config = dict(
    encoder_norm_position='pre',
    encoder_activation='quick_gelu',
    encoder_width=160,
    latent_channels=16,
    kl_weight=0.001,
    optimizer='adamw',
    lr=0.0018,
    lr_schedule='poly',
)
Rows from block 1 of the decoder of a small spectrogram VAE, named by matrix and row number. Rows with one number belong to one channel. Each number is 50 + 15 x the weight over its row's rms, rounded and kept within 0 to 99. All counts start at 0.
After each channel's rows are labels from the 100 clips, of 14976, where the channel reaches its highest value: "band" is the frequency band that holds the peak; "strongest on" is what is common among them. Only what is clearly more common there than usual is listed. The data: tunes sung on syllables by a formant synthesiser.
# convs0: first 3x3 conv (decoder.mid.1.convs.0.weight, 192x192x3x3, standardized in use, each kernel summed), inputs 96-191
# convs1: second 3x3 conv (decoder.mid.1.convs.1.weight, 192x192x3x3, standardized in use, transposed, each kernel summed), outputs 96-191

convs0.148:23 29 76 64 56 68 56 35 43 65 53 27 56 41 39 50 64 53 56 46 71 45 45 48 25 57 24 67 17 51 46 68 49 46 69 60 49 83 65 63 14 50 52 68 45 56 79 51 38 65 80 37 37 39 68 49 55 43 42 45 78 41 60 57 21 42 55 51 47 34 49 43 37 33 43 50 47 50 53 78 35 66 63 72 34 50 37 29 44 66 07 58 41 58 47 47
convs1.148:34 67 62 46 36 65 45 76 59 72 56 32 56 78 54 69 43 55 45 54 52 57 34 38 42 36 69 44 40 47 63 49 56 47 86 42 51 64 56 35 28 51 47 45 53 54 53 54 49 59 81 32 54 19 69 49 44 69 49 57 68 61 52 60 51 52 61 44 66 63 56 23 55 29 57 46 55 44 55 30 40 55 63 43 61 46 58 80 69 47 26 65 43 40 50 45
band: 250 to 500 Hz
strongest on: vowel: /ɑ/; thin (high-pass)

convs0.15:41 61 83 75 58 58 69 43 37 46 37 55 58 48 43 53 80 51 40 50 59 41 48 74 30 67 49 46 30 56 47 41 46 43 56 59 29 67 33 41 47 55 46 52 60 67 56 60 58 66 59 26 59 35 56 40 67 41 19 41 76 38 62 55 27 57 39 42 47 30 69 63 33 50 48 40 70 57 52 54 40 55 70 45 55 67 35 49 73 42 26 69 50 61 69 33
convs1.15:38 32 54 38 58 44 42 61 37 43 37 60 48 56 47 43 48 44 50 75 20 55 46 55 55 60 45 71 39 42 79 72 49 47 60 45 58 52 48 45 04 68 60 54 43 60 54 33 56 53 34 41 57 72 71 41 39 31 39 59 46 39 42 52 55 32 47 56 37 49 46 39 34 54 62 35 37 72 48 55 52 44 19 36 32 60 52 55 56 81 54 64 40 61 62 66
band: 500 to 1000 Hz
strongest on: vowel: /æ/

convs0.166:42 74 62 41 55 63 46 60 46 73 73 37 62 41 29 45 23 40 62 52 49 91 34 59 27 65 39 60 30 44 49 69 62 29 87 45 78 56 62 55 46 43 50 44 52 50 25 54 55 70 52 28 31 35 48 77 73 72 48 44 74 76 55 38 44 49 54 49 40 30 81 42 38 39 47 47 59 28 49 35 53 31 42 50 60 43 45 29 45 79 39 56 50 51 46 61
convs1.166:58 13 77 34 44 44 61 63 47 73 60 66 56 99 39 51 49 46 63 75 36 50 56 31 41 29 75 48 57 43 57 76 39 34 89 64 50 64 27 54 72 37 27 55 59 58 56 37 46 72 57 48 43 17 57 59 79 61 62 55 54 59 43 55 61 60 54 59 45 76 52 19 47 43 47 58 54 78 72 60 71 56 60 43 59 53 57 50 47 26 42 53 81 43 49 46
band: 2000 to 4000 Hz
strongest on: consonant: /ʃ/; vowel: /o/; vowel: /u/

convs0.174:51 42 29 60 44 54 48 56 57 58 48 45 37 75 29 32 49 76 39 51 43 39 69 27 32 10 44 35 33 48 67 37 35 35 60 57 58 62 58 50 26 42 48 32 55 44 31 69 73 78 57 82 44 59 87 39 46 16 85 40 37 59 63 42 28 70 53 51 25 69 30 59 54 57 52 50 23 66 68 50 57 49 54 64 57 52 38 43 78 41 44 41 43 50 52 40
convs1.174:55 46 45 50 47 65 52 71 52 42 56 48 52 31 51 62 45 25 64 52 81 55 46 31 37 28 73 68 52 68 28 76 48 67 38 52 55 61 45 44 09 56 44 46 56 68 44 26 55 57 56 36 76 58 40 41 40 43 61 44 59 46 51 46 79 42 55 46 46 19 49 60 58 31 61 49 81 65 54 62 70 65 49 37 62 43 44 55 70 59 48 40 61 60 69 18
band: 250 to 500 Hz
strongest on: quiet level; deep voice; thin (high-pass)

convs0.144:39 70 79 47 67 52 55 50 63 71 49 52 50 30 51 65 42 18 74 48 64 45 27 56 58 60 49 41 48 53 19 80 37 20 51 58 44 29 53 56 41 40 58 45 58 70 75 41 75 62 55 56 59 38 52 21 61 33 54 57 98 66 57 46 73 44 70 47 31 41 58 28 40 55 46 44 46 36 55 69 67 37 92 73 31 45 26 31 60 69 21 57 43 75 40 58
convs1.144:57 44 42 78 52 72 53 53 75 53 66 46 51 44 60 14 54 43 50 54 79 45 35 35 37 22 68 44 29 62 47 62 23 71 52 54 49 41 52 47 55 48 56 55 54 69 48 77 43 62 47 43 46 33 39 72 60 41 43 50 62 59 68 29 63 44 50 23 48 37 44 54 62 56 73 56 66 19 48 20 54 41 57 52 53 68 72 67 76 11 48 32 72 48 70 52
band: 2000 to 4000 Hz
strongest on: the note A; child-like voice; vowel: /o/; first note: A

convs0.176:50 34 49 55 61 52 13 55 22 55 55 57 73 54 35 53 24 48 46 61 48 67 54 38 51 69 72 48 36 27 50 32 60 67 40 48 74 72 32 64 46 62 53 46 45 73 58 43 44 48 20 52 56 49 46 36 62 62 55 16 20 44 84 50 46 35 40 48 39 51 35 81 59 52 35 57 56 62 55 28 38 39 50 61 32 33 56 39 43 55 45 72 36 50 61 75
convs1.176:54 35 33 74 39 30 27 70 37 60 48 50 45 54 58 76 58 35 48 48 41 39 40 38 56 44 57 51 33 32 68 69 24 63 80 54 68 52 49 36 83 60 58 57 48 54 53 60 63 47 60 63 68 01 48 82 47 59 35 47 35 42 35 47 62 40 61 76 54 41 55 31 26 39 41 26 38 59 55 60 35 39 67 49 55 20 59 62 54 70 34 85 60 49 49 42
band: 250 to 500 Hz; 500 to 1000 Hz
strongest on: consonant: /ʃ/

convs0.66:52 43 74 41 62 50 50 37 18 39 45 67 55 46 49 74 71 46 44 75 48 45 62 39 69 22 40 45 43 76 48 50 55 54 48 57 41 33 77 43 60 27 59 63 63 42 45 48 50 57 66 55 61 59 45 41 45 65 52 92 88 45 71 57 58 46 43 56 53 48 56 48 39 56 49 39 66 52 41 51 39 62 48 28 36 68 76 53 29 48 24 93 41 62 47 30
convs1.66:56 56 30 45 60 39 40 31 47 38 25 30 55 32 67 64 64 67 49 44 19 57 42 79 58 59 40 45 79 72 62 26 46 47 00 45 46 53 44 59 60 40 48 64 46 45 57 44 44 37 26 67 36 49 61 65 54 42 28 64 45 51 43 12 33 73 54 50 55 61 46 74 49 50 43 48 20 27 43 37 56 37 58 47 13 18 44 28 37 57 69 66 31 51 34 55
band: 500 to 1000 Hz
strongest on: consonant: /ʃ/

convs0.36:34 29 54 54 41 64 67 56 30 35 58 44 46 54 36 13 62 68 35 52 44 42 56 39 38 47 53 50 44 67 46 19 62 49 42 62 46 64 60 42 45 42 39 34 69 68 60 79 49 18 58 40 58 64 19 60 42 64 34 51 29 33 70 55 43 41 41 47 48 45 33 56 51 71 57 29 56 54 44 35 49 33 64 23 33 29 53 58 58 39 43 99 76 50 73 36
convs1.36:54 34 44 40 80 53 51 37 50 49 61 63 53 58 42 31 48 55 36 64 61 45 36 36 38 30 76 57 50 63 28 77 77 50 84 45 47 37 60 36 48 70 55 59 35 20 36 44 76 43 36 47 50 35 65 17 45 46 64 48 30 49 47 56 49 68 43 50 45 51 74 93 51 57 46 80 31 58 52 46 49 36 81 34 73 50 24 34 48 43 68 49 49 73 78 65
band: 250 to 500 Hz
strongest on: the note C

convs0.158:35 46 61 39 40 63 56 56 68 61 45 52 51 48 43 51 57 61 07 43 56 70 40 41 41 36 36 35 28 67 31 37 11 60 70 70 70 37 64 40 37 58 55 34 35 70 44 57 68 59 60 52 49 50 50 42 50 33 41 48 72 48 60 42 32 46 45 52 67 62 49 47 58 46 54 69 70 50 34 96 67 47 63 48 41 59 35 64 53 80 43 12 37 65 34 46
convs1.158:51 19 60 27 60 58 57 49 37 68 56 62 34 99 40 55 52 43 62 53 18 57 38 36 71 60 52 44 53 25 40 47 27 51 68 52 43 47 60 41 44 49 57 55 58 42 64 81 68 54 45 50 54 64 33 59 56 35 48 52 67 55 35 55 41 37 59 70 57 83 50 00 49 52 82 53 21 47 54 52 61 57 67 61 50 56 49 56 29 57 44 56 51 46 58 27
band: 500 to 1000 Hz; 0 to 250 Hz
strongest on: rumble

convs0.81:47 58 30 49 30 58 47 46 47 48 72 72 51 34 71 46 79 51 48 61 51 58 49 47 82 52 63 46 60 47 75 18 72 67 42 52 25 44 33 59 63 46 45 56 42 61 18 46 53 56 64 52 67 53 51 40 51 72 61 54 47 46 65 41 67 34 50 61 37 36 59 49 00 50 38 40 52 52 41 56 56 43 47 68 39 65 72 69 46 54 79 29 54 50 63 22
convs1.81:59 61 38 36 50 59 72 46 47 68 50 33 51 19 65 32 62 53 63 47 43 55 75 56 50 60 47 31 70 53 46 21 44 38 42 39 41 57 65 43 57 72 51 64 35 39 39 54 67 45 43 53 36 87 44 20 24 48 80 67 39 42 56 71 48 50 56 10 56 43 46 92 70 70 36 38 37 46 30 23 34 47 42 39 60 43 43 49 62 26 68 17 56 41 55 53
band: 2000 to 4000 Hz
strongest on: quiet level

convs0.25:48 82 63 62 43 66 74 74 65 47 57 67 52 49 54 43 37 71 47 52 57 69 57 65 45 65 54 55 56 64 75 65 63 66 56 47 56 87 62 43 76 54 50 47 42 48 65 58 54 43 44 45 63 59 65 47 57 64 48 32 09 56 50 45 45 38 68 77 50 32 58 67 43 48 29 54 46 47 43 54 50 48 63 08 75 59 75 58 49 62 62 28 95 49 49 58
convs1.25:64 59 41 46 40 25 47 32 39 60 35 55 55 42 55 36 50 41 60 42 60 37 61 48 73 53 43 99 57 51 61 30 49 31 43 56 65 55 35 44 40 71 51 56 53 40 64 40 84 50 32 45 53 82 45 82 33 48 63 39 60 39 63 60 65 43 58 52 40 45 53 59 43 47 14 60 38 53 42 39 52 43 58 39 56 60 64 60 50 41 50 39 65 67 50 41
band: 500 to 1000 Hz
strongest on: vowel: /ɑ/; consonant: /ʃ/

convs0.11:50 64 66 63 69 57 48 58 86 50 39 49 45 46 49 40 59 44 46 41 66 52 20 69 42 62 55 49 56 51 47 66 09 51 59 34 42 63 20 68 29 63 39 49 41 37 49 60 53 61 58 56 42 42 18 28 27 30 40 35 48 53 44 48 43 68 55 57 42 79 51 56 40 50 48 63 42 28 17 57 66 50 94 99 47 31 46 45 78 69 59 00 50 66 75 47
convs1.11:66 58 49 53 35 38 62 34 61 60 37 40 42 34 58 44 67 69 47 47 60 59 44 60 43 64 42 50 52 17 17 36 70 68 64 44 46 45 36 65 44 11 41 56 52 45 55 69 56 45 32 45 25 56 22 44 77 75 69 59 60 61 86 68 38 40 36 43 54 41 57 44 60 69 36 37 57 10 62 48 00 49 34 68 61 83 33 43 43 65 45 42 72 53 54 41
band: 2000 to 4000 Hz
strongest on: consonant: /ʃ/

convs0.173:58 35 71 39 26 39 49 42 13 45 42 47 71 62 33 22 29 41 56 61 47 60 53 41 56 44 52 48 40 33 57 35 51 64 49 61 65 59 71 51 44 48 30 47 59 74 30 62 67 23 56 56 61 52 62 75 57 67 32 23 35 39 87 52 34 29 30 50 44 52 42 68 56 65 46 34 44 20 56 42 25 58 21 16 41 48 59 59 59 34 35 71 26 62 61 47
convs1.173:66 39 83 51 59 55 52 67 51 64 60 55 36 85 57 52 46 68 67 48 62 47 56 47 61 50 63 32 65 66 53 70 32 64 75 63 54 68 45 35 53 28 49 53 48 47 34 12 74 60 27 48 51 15 49 76 61 60 61 66 38 48 59 71 54 58 50 36 54 72 40 55 52 41 42 52 53 72 44 41 59 44 55 33 37 02 63 49 49 62 27 55 50 40 63 33
band: 250 to 500 Hz
strongest on: first note: C

convs0.73:62 50 44 59 30 60 63 50 31 42 50 72 67 56 60 63 45 39 48 42 42 67 62 62 61 39 70 49 63 42 68 46 45 68 38 71 49 66 61 65 93 67 54 65 48 59 42 37 34 56 26 43 77 66 49 60 27 76 56 37 27 49 44 64 58 56 55 64 52 35 46 78 53 52 18 52 36 34 34 75 34 61 18 35 61 68 78 75 48 44 76 28 67 44 46 66
convs1.73:60 52 50 70 26 32 34 40 33 51 51 41 44 35 59 38 50 67 50 30 35 36 51 86 53 77 24 33 55 45 43 31 50 24 42 46 63 72 58 67 67 55 73 66 47 41 64 52 35 24 57 61 36 88 47 56 23 41 38 51 43 53 63 62 26 60 40 39 55 66 57 94 51 61 18 29 18 67 46 32 29 43 41 46 17 58 30 41 30 52 76 44 49 41 22 34
band: 2000 to 4000 Hz
strongest on: vowel: /e/